config.toml
model = "contrastive image-text model"
dataset = "drawings of small networks of dots and links"
train_examples = 195000
image_size = 48
crop_scale_min = 0.8
horizontal_flip = true
cutout = 0.25
tokenizer = "word"
vocab_size = 54
loss = "softmax"
embed_dim = 128
encoder_arch = "pvt"
encoder_norm = "layernorm"
encoder_norm_position = "pre"
encoder_activation = "quick_gelu"
encoder_mlp_ratio = 3
encoder_head_dim = 16
encoder_fused_qkv = true
encoder_qk_norm = false
encoder_layer_scale_init = 0.1
encoder_parallel_block = true
encoder_inner_norm = false
encoder_moe = "expert_choice"
encoder_drop_path = 0.1
encoder_num_experts = 4
encoder_moe_every = 2
encoder_expert_mlp_ratio = 1
encoder_experts_per_token = 1
encoder_shared_expert = false
encoder_patch_size = [2, 2]
encoder_depths = [2, 2, 5, 2]
encoder_widths = [64, 128, 256, 512]
text_encoder_causal = true
text_encoder_width = 128
text_encoder_layers = 7
text_encoder_norm = "rmsnorm"
text_encoder_norm_position = "pre"
text_encoder_activation = "reglu"
text_encoder_mlp_ratio = 3
text_encoder_head_dim = 64
text_encoder_fused_qkv = false
text_encoder_bias = "none"
text_encoder_qk_norm = false
text_encoder_parallel_block = false
text_encoder_inner_norm = false
text_encoder_positions = "sincos"
residual_init = "zero_last"
optimizer = "nadamw"
lr = 0.0011
beta1 = 0.9
beta2 = 0.95
eps = 1e-10
steps = 8900
batch_size = 256
epochs = 11.7
lr_schedule = "wsd_sqrt"
decay_fraction = 0.4
final_lr_fraction = 0.05
warmup_steps = 260
weight_decay = 0.3
Rows from block 4 of the text encoder, named by matrix and row number. Rows with one number belong to one attention dimension. Each number is 200 + 30 x the weight over the matrix's rms, rounded and kept within 0 to 999. All counts start at 0.
# v: attention value (text_encoder.blocks.4.attn.v.weight, 128x128), inputs 0-63
# proj: attention output (text_encoder.blocks.4.attn.proj.weight, 128x128, transposed), outputs 0-63
v.20,203,237,198,171,187,194,229,223,182,190,199,187,190,169,192,198,216,220,178,232,178,240,202,158,154,196,203,188,187,189,213,165,215,169,202,198,253,200,234,220,226,184,184,214,172,143,214,236,244,206,215,170,194,200,196,166,216,214,200,206,219,209,188,196
proj.20,180,199,194,207,167,209,210,187,196,210,213,176,182,214,201,200,211,198,209,189,191,183,171,186,230,186,216,207,208,193,229,205,213,175,182,208,235,194,198,190,192,191,193,199,207,204,197,218,163,188,210,186,205,210,192,199,230,188,188,193,188,181,198,183
v.21,204,213,196,200,193,217,215,194,195,191,221,207,185,216,227,202,201,203,163,177,169,199,214,216,174,189,228,166,219,200,213,251,192,178,193,193,222,219,191,204,193,193,187,202,191,179,167,224,193,210,172,234,227,210,198,188,219,220,185,201,192,172,199,215
proj.21,193,204,203,182,207,175,197,207,195,186,196,174,208,198,202,206,176,187,182,202,215,198,207,204,182,197,178,235,204,203,208,203,203,209,201,202,183,211,191,212,186,185,202,174,203,180,196,188,188,213,198,204,195,208,220,213,229,216,214,203,202,214,186,220
v.22,216,209,184,208,201,194,213,203,192,186,200,194,178,196,187,197,199,171,169,185,206,181,224,173,217,207,209,193,172,172,210,204,217,184,179,194,227,222,232,204,212,213,183,201,223,217,209,204,184,213,215,223,157,182,184,207,208,218,184,177,159,175,197,251
proj.22,179,185,195,187,209,179,214,202,225,192,176,181,219,202,194,209,195,201,185,200,212,190,193,257,171,197,212,181,206,213,201,197,198,205,211,201,193,180,182,183,184,185,222,180,210,181,208,184,221,191,196,205,204,216,204,208,207,193,209,190,215,206,205,240
v.23,195,193,196,216,230,209,210,197,207,197,182,210,205,186,178,191,153,192,226,170,222,174,203,230,213,201,213,204,192,184,183,214,240,224,183,226,217,197,152,203,242,211,205,182,195,214,204,170,201,186,205,233,130,204,193,196,247,229,185,198,169,168,203,214
proj.23,207,192,184,197,201,171,197,214,193,203,180,198,210,179,219,208,203,198,191,193,211,200,223,204,178,204,164,213,150,197,183,197,176,205,215,198,183,213,219,206,185,185,200,202,200,188,205,199,194,205,189,208,216,205,210,208,174,174,208,216,196,203,187,212
v.24,195,192,161,202,210,209,207,176,179,193,224,187,226,193,208,182,167,215,205,216,199,219,238,151,131,191,231,223,180,176,207,205,211,176,195,190,138,245,190,211,176,219,212,160,212,189,219,224,219,204,195,200,199,219,197,192,230,217,219,216,193,192,236,203
proj.24,204,200,229,190,184,195,183,218,195,200,191,226,162,202,221,185,203,175,197,213,192,212,205,216,188,197,184,181,206,209,203,206,222,219,193,197,228,203,185,181,205,214,192,222,219,194,234,221,185,199,200,209,163,205,199,208,173,223,203,228,204,232,190,209
v.25,178,174,215,208,250,185,148,149,157,104,205,142,193,236,202,134,283,204,130,105,150,225,169,260,177,198,177,199,251,181,165,101,172,111,183,92,157,301,215,141,159,188,270,293,148,292,210,150,253,182,172,136,180,116,308,288,176,316,247,173,148,196,245,319
proj.25,274,299,190,283,124,78,168,225,201,229,69,231,167,172,212,359,167,252,295,297,145,232,187,207,261,201,189,237,172,194,194,294,191,274,244,258,190,73,215,245,222,207,216,157,211,167,216,228,164,198,228,275,266,215,126,192,144,134,148,234,229,206,186,126
v.26,197,223,199,173,161,195,198,237,196,180,260,168,176,190,204,216,159,193,153,172,190,218,170,171,209,142,209,172,187,240,174,190,185,178,161,213,196,189,208,213,213,208,208,221,185,231,204,185,170,200,212,181,200,218,205,196,206,197,176,179,215,232,231,197
proj.26,204,175,163,193,203,189,246,197,204,226,173,216,221,183,206,225,200,213,196,184,193,201,215,229,213,196,214,247,153,186,203,184,177,189,220,210,172,188,217,200,188,207,159,207,204,214,155,202,200,179,201,191,219,175,177,190,211,191,192,171,246,184,184,197
v.27,206,211,183,196,188,201,210,188,229,218,200,165,194,199,198,239,161,179,204,194,214,146,152,239,237,217,164,210,215,219,174,222,139,227,172,197,223,187,187,186,150,194,204,185,194,196,142,178,175,226,219,218,172,230,237,212,174,171,195,193,218,193,199,219
proj.27,220,219,201,200,207,196,215,175,208,192,192,201,144,213,163,192,199,225,211,175,195,201,168,187,202,204,205,209,172,168,202,189,210,183,205,186,161,203,207,192,214,199,208,193,184,199,175,180,193,205,230,179,229,204,195,186,226,195,206,182,216,189,203,177
v.28,182,216,213,209,184,196,165,220,190,200,249,160,197,240,221,233,185,179,179,177,209,180,125,221,253,197,191,206,217,252,202,217,139,250,178,199,238,188,197,150,163,212,196,187,185,232,168,160,200,234,188,208,212,238,250,213,199,190,191,218,205,200,196,208
proj.28,209,196,203,187,209,198,224,160,194,215,202,223,217,222,194,195,179,209,230,209,213,185,214,207,169,193,196,198,208,189,181,172,218,206,192,205,180,168,248,210,213,190,191,218,170,198,169,208,210,199,208,200,204,202,186,201,190,223,193,174,251,216,196,199
v.29,208,184,208,221,201,231,194,178,178,192,195,220,212,196,230,174,211,239,227,164,170,219,270,208,187,193,223,166,236,232,213,238,232,177,200,203,181,197,171,214,205,225,185,208,226,198,179,218,193,219,178,235,235,214,195,160,196,214,198,229,181,199,178,220
proj.29,191,217,215,196,181,228,199,213,194,189,209,174,205,229,203,201,205,188,191,209,211,218,172,187,190,196,199,193,188,198,188,215,195,197,195,192,241,242,179,194,210,187,227,176,211,176,204,194,199,221,221,197,195,223,207,231,242,187,208,195,199,206,209,227
v.30,197,206,183,231,204,190,214,196,216,202,201,251,180,190,206,197,222,200,199,190,214,238,194,194,197,215,195,205,231,194,185,228,221,235,198,210,155,224,203,233,193,223,201,174,206,219,186,207,196,197,187,200,222,182,194,218,189,197,226,183,194,206,209,200
proj.30,205,183,192,206,196,203,202,220,182,204,200,194,209,209,197,210,198,210,191,185,186,195,204,208,206,203,178,203,178,243,208,201,178,188,191,198,212,209,207,189,191,212,201,199,207,198,206,202,201,187,207,207,184,190,195,204,199,190,195,201,177,195,211,173
v.31,199,206,226,210,209,192,221,204,166,218,174,163,182,190,161,190,234,144,215,161,190,191,147,205,190,207,229,241,220,260,161,172,214,212,156,249,152,201,181,167,128,199,195,223,163,182,165,183,161,146,221,189,232,198,163,244,191,248,219,166,193,267,247,190
proj.31,191,191,198,214,182,201,200,221,193,185,234,210,179,189,211,202,192,195,169,251,190,216,216,220,181,202,189,209,175,244,206,202,195,189,181,207,231,182,242,195,219,224,207,193,208,209,232,199,182,173,191,208,175,190,194,194,236,208,177,221,205,177,190,198
v.32,188,201,188,211,229,191,221,193,202,216,149,220,226,223,200,160,147,211,220,264,197,178,265,169,178,230,169,237,192,149,220,160,173,170,228,212,216,229,223,217,239,229,219,162,221,172,246,190,257,179,214,190,133,220,214,223,249,199,178,197,167,210,179,203
proj.32,173,188,218,204,184,211,181,225,216,198,212,210,190,212,219,191,206,177,203,242,220,206,212,200,174,192,209,158,225,235,172,219,214,221,177,192,209,198,197,202,210,195,193,215,210,201,242,223,204,197,184,201,191,212,222,201,170,204,208,230,179,220,202,229
v.33,197,189,195,223,213,207,205,220,184,204,206,233,168,200,221,189,182,212,221,184,206,206,207,245,210,184,170,184,164,196,178,224,209,194,205,180,236,240,195,186,242,229,229,171,216,216,225,215,191,212,195,185,203,199,203,216,194,225,213,187,197,200,211,209
proj.33,196,209,197,184,198,184,211,200,218,197,180,205,222,214,211,200,188,192,190,203,192,204,216,226,200,204,189,210,217,209,207,195,175,221,219,207,175,196,174,194,175,195,192,196,206,183,207,197,227,219,204,201,188,198,196,189,188,210,210,209,187,240,196,207
v.34,186,182,233,194,168,203,179,222,187,199,241,198,172,201,236,217,252,200,171,169,202,241,207,173,215,161,186,186,186,225,218,236,217,206,208,191,238,198,194,155,200,193,157,232,177,235,189,244,195,245,199,163,243,171,208,194,212,209,208,235,224,174,200,210
proj.34,214,190,189,186,216,186,217,197,198,201,187,225,252,189,209,215,188,209,219,191,184,195,206,211,199,206,209,232,203,185,202,179,192,208,199,216,214,183,207,214,175,211,207,214,178,225,160,208,220,204,190,209,188,194,190,185,154,215,203,190,210,207,212,191
v.35,199,191,215,199,204,195,199,192,212,202,192,175,222,213,197,220,195,200,227,210,215,218,142,223,202,217,206,234,223,214,206,177,193,211,223,213,223,197,178,237,185,191,200,195,208,196,195,189,218,190,200,166,196,215,214,217,184,201,209,206,195,221,212,163
proj.35,194,218,201,190,188,207,200,210,208,211,214,190,186,205,200,189,208,204,219,215,189,185,206,164,213,195,200,196,198,172,194,204,197,194,211,208,198,201,211,196,212,200,179,215,205,210,205,203,179,174,211,186,213,196,195,183,195,192,182,199,181,183,201,201
v.36,210,181,221,192,215,222,189,169,201,220,200,206,209,218,202,229,233,188,243,202,223,186,134,197,271,230,206,215,224,200,204,207,163,221,201,221,233,204,181,266,181,194,237,210,186,226,215,207,135,220,142,194,236,208,200,231,153,186,188,209,184,209,197,163
proj.36,179,206,201,201,196,210,192,172,180,183,220,184,202,222,168,201,210,208,193,195,192,190,202,192,210,198,224,158,218,207,202,202,211,206,194,186,170,221,219,182,206,188,200,190,207,158,215,176,207,188,224,202,172,232,205,214,252,209,203,219,187,224,192,187
v.37,188,175,183,197,224,221,156,211,199,205,227,203,188,228,241,202,172,222,202,186,197,201,191,239,195,176,243,171,226,195,162,244,223,188,193,174,139,234,168,149,171,235,204,198,235,219,182,207,195,217,171,204,255,253,179,206,218,211,209,219,196,161,216,197
proj.37,200,220,202,179,199,174,201,218,178,205,187,190,236,195,216,178,197,181,213,190,209,188,229,213,173,197,181,223,206,181,182,185,215,221,222,202,198,208,229,199,180,197,191,209,186,175,188,200,200,210,194,209,182,227,216,201,184,210,203,198,209,236,196,195
v.38,188,196,215,201,201,207,159,205,210,187,202,189,216,206,187,208,196,195,210,182,188,200,220,214,223,174,221,184,212,219,204,203,223,229,175,196,204,183,218,179,192,175,174,201,205,171,150,163,199,204,228,203,215,197,199,180,217,190,215,190,213,190,221,223
proj.38,228,204,175,193,205,190,213,219,181,226,186,192,198,177,210,221,194,195,207,190,223,194,209,194,194,188,202,237,168,189,205,158,201,186,220,219,213,197,181,190,212,210,185,214,200,220,147,201,191,217,206,193,247,204,197,208,147,176,192,182,257,179,180,179
v.39,178,213,205,197,210,164,213,188,214,197,210,189,249,210,205,194,175,199,168,221,206,205,205,190,202,207,186,201,186,150,218,187,183,189,207,193,211,178,207,158,196,186,193,199,205,150,173,194,225,228,232,175,163,208,213,180,232,204,201,185,195,174,188,216
proj.39,191,203,189,213,191,204,198,208,186,201,191,186,159,174,208,206,186,190,187,200,213,193,209,212,194,194,218,201,201,210,177,216,198,201,205,195,159,198,185,227,205,182,187,195,210,203,185,204,188,186,172,200,255,201,220,205,160,195,187,195,211,174,211,189
v.40,304,159,208,242,223,279,138,237,179,174,223,200,239,188,177,226,159,272,156,142,119,275,184,241,138,219,234,146,205,168,176,219,158,167,256,170,187,261,295,238,255,176,308,260,155,234,190,204,241,303,258,117,220,132,265,230,143,245,213,281,171,276,229,273
proj.40,188,276,241,248,153,30,152,137,211,166,39,138,136,184,228,187,229,228,224,215,193,206,158,223,237,180,177,256,174,173,163,183,197,267,158,249,172,143,143,184,107,213,210,167,205,211,180,153,225,161,214,253,192,213,169,197,185,193,141,181,179,142,163,98
v.41,197,242,236,263,160,186,224,136,152,201,292,217,214,257,171,165,299,208,299,114,304,235,169,223,254,143,198,169,239,216,251,194,335,205,172,267,181,307,107,111,197,268,185,157,178,199,185,198,206,185,224,220,162,95,161,177,229,241,211,191,199,114,280,233
proj.41,151,133,190,113,231,183,201,286,230,208,130,170,201,110,281,207,155,165,132,262,109,189,216,184,134,207,216,217,125,196,190,113,152,193,213,201,192,176,229,263,148,194,232,214,225,267,183,237,215,165,118,196,200,245,205,206,187,205,200,232,160,195,151,124
v.42,214,190,207,198,236,198,184,223,184,227,199,232,200,228,196,200,203,220,196,186,222,183,175,269,235,205,164,192,220,172,194,197,214,193,188,201,201,230,198,218,242,183,249,201,230,217,218,189,173,175,184,195,247,181,174,224,179,194,198,189,187,188,180,201
proj.42,190,215,193,205,191,199,213,202,207,190,195,160,206,204,194,186,203,189,187,204,181,197,226,178,198,191,216,215,225,225,201,216,192,204,215,197,183,208,221,176,183,201,185,201,205,183,211,173,205,197,182,212,215,220,209,208,250,182,197,205,206,194,205,211
v.43,192,193,193,183,222,198,211,220,197,201,201,187,184,207,182,204,222,218,191,225,197,216,227,196,195,195,184,188,167,176,196,205,214,194,203,193,231,228,222,194,214,204,237,183,228,221,240,193,220,178,189,169,232,193,195,189,173,210,215,191,192,185,199,185
proj.43,194,228,205,187,198,191,200,197,218,193,195,213,218,188,216,193,181,191,199,201,197,193,218,219,206,200,214,187,233,205,187,204,199,211,216,193,165,188,195,191,197,219,191,215,202,175,215,198,210,189,200,206,202,223,217,198,223,202,208,210,186,225,180,197
v.44,212,164,197,214,205,178,208,188,204,207,218,196,192,215,199,192,194,224,209,180,212,203,178,230,206,171,188,202,194,192,216,202,207,211,227,175,193,214,175,158,218,199,199,169,237,204,233,211,195,200,194,185,217,188,177,178,204,199,207,190,197,184,206,211
proj.44,194,217,202,195,205,184,191,250,197,201,192,198,244,176,209,199,192,199,201,187,190,198,232,219,179,203,199,199,203,186,184,189,173,214,227,214,165,188,200,197,192,197,188,215,199,199,183,204,208,218,187,212,214,198,189,202,172,195,207,220,211,218,169,206
v.45,220,185,290,216,169,237,224,121,168,231,255,248,256,243,162,142,376,226,296,169,309,217,213,154,260,103,236,164,235,142,283,168,261,216,183,287,225,313,106,56,212,324,215,140,147,224,120,163,210,195,232,224,178,89,150,181,219,246,182,153,257,174,255,206
proj.45,197,161,182,113,227,163,187,268,244,222,211,130,129,22,314,170,144,162,100,232,89,194,181,225,125,221,247,222,107,243,150,105,164,191,185,190,196,154,238,294,138,155,208,253,224,277,216,282,226,175,94,196,201,227,235,185,234,198,211,271,129,177,159,179
v.46,211,208,183,228,205,200,214,245,203,181,194,214,180,185,224,187,225,215,209,183,188,200,251,197,187,186,222,195,195,199,220,192,213,155,179,189,201,226,202,193,243,236,169,198,200,150,182,207,211,217,191,209,149,208,215,136,170,218,188,173,197,170,183,235
proj.46,209,215,194,196,174,203,209,186,192,236,180,186,195,222,178,192,210,198,193,237,198,197,182,224,220,186,199,231,234,182,190,203,192,192,194,197,212,191,174,200,202,189,195,195,216,202,189,182,209,190,211,188,224,212,194,197,232,192,187,180,222,183,203,244
v.47,260,119,239,197,198,242,201,227,218,206,235,238,281,198,177,235,232,275,280,182,180,194,243,165,216,128,255,194,215,162,232,224,189,235,238,248,251,251,231,238,227,193,260,206,184,219,139,257,225,265,211,285,241,162,243,217,175,214,170,194,255,239,233,263
proj.47,237,318,201,186,170,57,152,151,151,187,131,148,171,187,260,134,199,212,184,156,204,224,147,217,267,230,180,234,188,210,162,153,224,193,182,187,168,154,164,197,156,208,234,221,233,265,170,155,218,175,176,204,187,205,191,192,208,183,197,241,158,151,205,209
v.48,173,175,220,191,195,205,179,195,189,214,187,198,199,229,214,194,190,220,220,206,191,214,183,210,229,204,179,205,215,218,220,185,196,205,227,197,235,188,217,188,153,198,195,192,183,247,230,228,224,201,233,178,172,170,226,192,227,189,221,234,212,155,204,189
proj.48,205,211,224,187,204,193,204,209,199,200,198,224,209,178,209,171,197,180,219,214,213,199,213,185,190,195,193,171,224,179,196,197,207,224,198,216,208,202,212,221,209,203,204,227,192,183,168,217,226,205,189,200,198,208,197,204,144,198,202,204,198,222,237,207
v.49,210,202,184,213,225,191,219,209,201,214,175,180,237,236,191,181,170,195,216,219,221,160,186,206,160,229,208,214,178,187,170,158,200,204,184,211,178,206,148,192,197,201,228,172,195,183,199,178,209,172,213,207,125,216,204,200,223,204,210,225,160,221,203,212
proj.49,171,192,207,189,162,182,196,211,192,203,204,231,201,177,225,188,212,186,207,234,206,194,219,218,171,194,190,196,183,198,197,223,212,215,218,186,201,197,213,178,183,211,181,218,198,201,223,200,196,185,171,203,195,204,200,200,204,196,183,204,164,213,196,211
v.50,212,204,180,213,193,217,200,203,233,191,231,217,190,183,189,215,205,187,159,192,203,202,219,228,200,178,222,193,202,203,168,219,216,199,193,175,178,212,225,217,225,200,190,219,226,203,151,197,174,209,188,219,229,209,196,190,189,196,185,186,211,216,215,198
proj.50,217,185,186,195,222,201,196,192,192,199,192,176,202,211,206,215,194,206,197,177,216,199,171,203,214,200,195,230,196,221,217,183,197,182,208,200,225,208,167,204,166,193,222,191,198,204,191,203,193,205,219,200,210,194,204,205,212,182,207,191,201,194,190,181
v.51,167,246,176,180,144,218,259,206,241,269,188,220,144,172,197,227,123,157,223,297,276,163,214,167,214,209,181,255,155,199,219,241,227,269,234,273,217,104,194,258,203,208,107,158,241,136,192,225,134,153,180,209,236,282,98,131,252,98,169,164,221,156,158,82
proj.51,170,71,200,149,288,363,241,230,233,182,347,211,268,180,159,129,229,164,132,128,246,170,225,168,130,196,208,132,231,206,225,176,196,146,150,152,218,316,200,164,215,199,176,205,170,191,209,199,233,225,206,138,134,176,275,212,217,263,250,179,188,224,220,287
v.52,184,192,201,171,229,191,204,189,191,186,196,209,208,192,162,194,218,198,203,226,191,204,203,214,214,182,146,212,153,212,218,180,150,216,187,204,216,169,247,190,177,165,195,171,199,218,221,178,235,180,213,137,190,183,191,194,195,194,193,195,243,215,229,188
proj.52,199,222,207,200,193,191,202,179,214,211,200,227,210,175,219,174,195,206,205,206,208,209,211,220,197,213,225,197,218,204,201,185,191,203,210,211,202,211,163,199,202,220,194,223,205,218,181,197,206,189,202,201,185,200,186,208,198,193,206,196,204,233,206,166
v.53,193,214,180,203,197,198,212,204,225,194,170,225,169,204,168,206,227,207,205,234,183,207,205,144,198,210,196,206,190,137,188,179,188,185,219,189,202,203,309,187,249,202,207,224,187,166,205,225,222,188,205,175,250,189,206,221,149,183,206,182,249,202,153,177
proj.53,222,208,204,228,212,219,182,154,203,197,239,163,186,220,173,212,199,199,181,195,206,188,165,195,204,200,227,195,272,225,224,215,216,179,170,179,228,175,149,192,186,212,203,185,197,213,224,191,192,195,212,193,211,210,208,195,259,203,194,186,197,201,237,212
v.54,185,199,191,201,175,224,211,220,213,191,234,202,183,175,205,197,205,204,178,191,188,216,251,184,153,160,192,161,206,228,197,223,211,182,197,193,232,203,232,221,237,194,209,206,190,193,171,190,198,189,210,208,184,185,191,180,215,204,192,168,241,234,219,200
proj.54,223,198,190,198,215,199,196,223,210,202,179,193,204,195,224,212,195,192,194,178,198,210,194,216,234,206,206,221,179,193,217,191,195,194,214,205,189,197,157,207,203,196,209,188,212,241,197,205,195,216,204,201,211,186,186,197,175,215,210,198,224,196,177,214
v.55,191,152,222,213,221,204,189,196,221,199,191,230,208,233,209,220,193,180,219,181,209,189,184,223,250,225,228,195,239,217,177,240,215,233,204,206,142,218,140,218,164,241,215,186,233,263,201,173,145,182,178,211,209,197,192,219,203,193,214,193,151,207,219,198
proj.55,201,211,209,187,235,178,179,197,198,191,220,226,252,189,205,200,203,203,207,204,210,198,207,201,183,210,179,191,168,191,192,194,203,215,210,198,207,210,200,188,185,201,206,204,194,178,197,186,212,186,194,214,186,183,204,195,176,205,204,221,189,221,198,179
v.56,203,227,165,183,228,196,219,221,189,186,202,152,178,131,184,178,170,191,138,215,186,208,263,164,124,163,187,159,175,223,200,190,196,152,166,205,211,186,222,187,224,154,158,221,179,127,169,204,221,208,225,182,202,214,170,172,216,188,177,204,221,206,232,209
proj.56,219,211,184,212,157,177,206,184,202,222,181,209,157,204,216,209,213,198,179,182,221,212,181,255,242,201,232,232,192,183,211,184,193,203,228,203,182,190,164,198,212,194,202,181,210,249,194,206,181,202,187,211,244,191,199,192,216,212,196,181,250,173,183,207
v.57,276,116,176,214,245,223,156,205,172,158,204,204,259,191,176,200,240,260,205,130,156,255,183,190,179,227,255,139,227,149,213,206,167,123,187,133,183,284,235,170,249,209,305,242,149,269,193,187,261,247,266,163,155,119,287,277,148,265,254,243,186,256,266,292
proj.57,237,333,223,241,100,2,121,151,168,164,74,156,150,208,255,203,192,264,225,225,159,221,157,224,248,197,197,258,178,218,156,185,205,251,206,245,180,133,201,209,171,200,202,216,233,204,213,191,208,185,204,268,225,232,187,185,195,188,142,199,192,153,150,150
v.58,188,185,204,202,201,209,198,221,209,193,231,203,231,213,182,200,194,195,193,201,203,207,195,194,179,185,205,208,175,203,149,178,235,188,183,217,157,208,192,213,214,226,186,169,176,218,219,210,231,199,206,175,196,201,189,200,216,214,207,240,181,227,224,194
proj.58,218,188,196,180,184,179,216,227,214,209,186,242,237,189,232,199,207,204,227,203,190,199,230,216,172,196,164,220,183,210,191,191,186,207,213,207,215,182,226,192,189,220,173,225,188,198,188,204,218,196,200,212,157,186,196,189,164,203,212,198,197,224,188,182
v.59,206,242,181,191,194,205,228,205,215,197,193,174,190,189,184,191,181,196,174,214,201,211,250,172,139,168,200,197,186,175,241,190,228,154,210,193,215,223,207,199,224,159,203,218,194,138,197,230,218,171,210,192,184,204,185,175,224,220,201,192,187,211,209,206
proj.59,198,192,195,203,194,200,186,213,213,181,189,193,176,207,213,217,201,213,207,185,188,201,189,208,228,210,190,230,194,194,205,197,216,197,189,193,199,176,187,211,187,189,195,198,186,218,241,199,185,215,192,209,181,181,207,182,241,209,210,197,194,193,182,211
v.60,181,227,167,225,207,161,223,207,220,212,170,193,194,179,210,190,203,195,202,214,184,216,199,187,161,246,194,188,195,170,206,216,212,182,177,185,142,196,193,186,172,217,199,168,204,185,262,194,216,153,259,173,124,195,183,224,200,215,226,195,168,219,198,163
proj.60,181,200,195,207,191,216,161,241,196,190,224,206,162,174,212,220,214,218,193,187,193,213,186,224,216,201,173,198,174,225,208,224,179,209,201,188,195,213,208,189,225,184,199,208,224,220,243,218,191,195,198,214,241,217,210,179,163,203,210,210,183,214,167,162
v.61,210,196,195,212,204,202,200,190,222,226,200,211,148,196,224,220,202,190,200,168,233,177,167,227,180,193,204,168,228,202,204,260,238,177,210,179,194,242,169,189,167,206,199,190,234,209,187,249,169,226,157,212,250,188,191,224,186,210,212,213,179,160,213,190
proj.61,184,217,196,202,205,171,179,218,193,188,185,199,212,192,211,188,200,194,201,175,183,199,201,205,179,203,169,191,208,204,204,176,202,214,202,180,190,199,197,197,178,200,214,205,183,160,229,172,208,187,196,215,157,217,219,196,235,202,218,211,183,223,198,197
v.62,199,213,193,183,207,192,232,234,186,198,188,210,206,186,175,196,173,203,199,252,224,189,181,162,171,201,199,220,197,186,236,134,181,181,206,221,239,186,189,247,221,209,198,197,191,197,251,172,224,148,229,194,95,208,200,216,255,224,181,168,144,222,209,177
proj.62,162,182,200,191,207,177,181,233,219,198,182,217,231,178,219,208,221,186,200,208,212,196,225,223,215,197,200,164,183,202,197,207,179,219,236,207,155,196,197,190,186,189,189,213,222,212,197,223,181,205,175,200,219,193,201,185,140,177,208,219,208,191,177,221
v.63,182,224,187,222,197,194,216,226,193,196,215,181,215,197,188,204,169,196,201,211,205,205,227,158,191,195,194,184,190,193,187,153,206,198,188,211,198,203,228,225,235,184,198,188,188,177,215,188,190,186,251,201,142,203,225,201,258,197,190,197,175,223,191,204
proj.63,189,185,188,206,202,196,233,187,217,215,177,205,191,198,195,218,197,197,183,214,223,191,204,225,206,190,204,211,180,230,215,210,189,184,203,213,202,193,175,206,179,183,193,183,230,222,192,206,193,186,198,180,244,204,199,201,162,180,193,185,217,158,221,228
v.64,206,208,207,198,179,215,214,175,210,215,214,206,210,198,211,209,195,187,207,205,223,204,212,173,210,208,217,201,247,223,186,189,202,168,199,188,169,229,209,224,242,197,194,193,183,201,208,198,185,204,203,192,243,228,202,212,216,192,206,183,175,199,193,199
proj.64,193,173,201,215,193,198,193,230,221,193,219,207,185,185,207,192,196,216,191,205,208,209,153,188,201,205,198,189,190,195,185,213,185,200,203,188,211,220,195,210,177,202,220,200,176,188,187,213,200,185,199,204,154,164,207,194,192,181,204,201,202,209,216,203
v.65,185,215,194,206,183,184,202,211,199,192,189,209,218,192,187,214,217,214,193,202,204,199,203,210,193,217,171,237,128,202,200,192,177,190,212,205,209,221,199,148,175,178,195,176,196,179,190,200,195,185,210,207,184,187,198,208,191,187,205,185,226,206,194,180
proj.65,195,221,198,194,211,195,196,186,196,208,195,187,232,222,201,193,197,199,211,230,206,180,232,222,214,199,219,186,216,220,192,171,192,211,209,203,206,196,216,204,229,194,198,203,224,204,222,188,215,187,203,213,198,211,209,211,195,193,205,197,195,210,218,194
v.66,205,192,215,222,202,182,180,227,161,191,194,211,223,204,184,207,176,209,203,196,188,215,185,156,160,215,206,233,220,227,192,170,166,189,211,217,207,204,192,192,230,180,241,196,202,213,176,216,224,203,201,208,172,199,207,194,221,227,196,216,171,195,217,211
proj.66,183,201,214,177,198,196,182,209,207,210,203,233,237,183,226,194,215,189,224,218,204,211,221,231,204,203,207,201,233,204,200,185,213,212,196,204,180,200,216,214,187,189,190,228,192,190,195,188,208,193,193,207,189,213,198,214,216,193,195,189,208,212,201,177
v.67,135,179,169,118,217,124,271,166,194,129,171,178,239,152,219,73,215,120,283,203,255,140,171,184,222,357,187,210,221,233,221,143,235,185,143,117,224,151,143,218,199,186,211,190,214,239,226,265,246,166,134,238,176,180,267,243,204,223,309,268,197,150,267,266
proj.67,242,203,318,322,133,195,198,203,214,184,197,218,239,238,174,244,189,333,178,202,171,213,222,173,175,18,224,203,192,210,202,213,194,309,226,388,195,227,215,154,208,218,182,196,189,164,171,202,230,206,231,389,179,213,209,117,219,218,5,142,214,216,173,190
v.68,118,173,210,238,169,146,203,103,163,224,306,260,268,319,199,162,295,273,227,117,289,278,258,264,251,132,204,249,327,175,253,165,378,178,130,159,116,368,200,32,221,236,199,183,175,230,175,161,140,217,265,214,178,114,185,171,259,358,230,91,188,102,190,246
proj.68,239,179,189,171,224,254,213,266,193,202,231,122,72,1,281,165,154,204,201,241,107,231,81,195,228,255,262,233,186,166,136,185,93,252,242,190,188,80,277,378,138,153,238,209,236,219,291,245,174,249,234,219,170,192,242,222,90,142,197,285,190,243,97,192
v.69,210,186,201,217,203,191,181,216,192,193,205,180,219,183,181,190,217,194,193,197,181,198,168,163,201,200,229,235,225,216,202,192,222,237,184,175,222,199,211,195,236,188,203,221,181,218,197,196,214,214,218,176,192,187,197,195,204,213,214,197,186,186,206,211
proj.69,172,199,187,199,198,196,194,206,222,195,197,224,247,212,212,208,204,206,190,197,193,196,216,220,201,199,227,215,216,204,195,195,212,225,200,199,202,193,235,189,202,198,197,216,179,221,207,191,214,199,198,201,191,207,222,201,177,197,196,219,193,207,193,176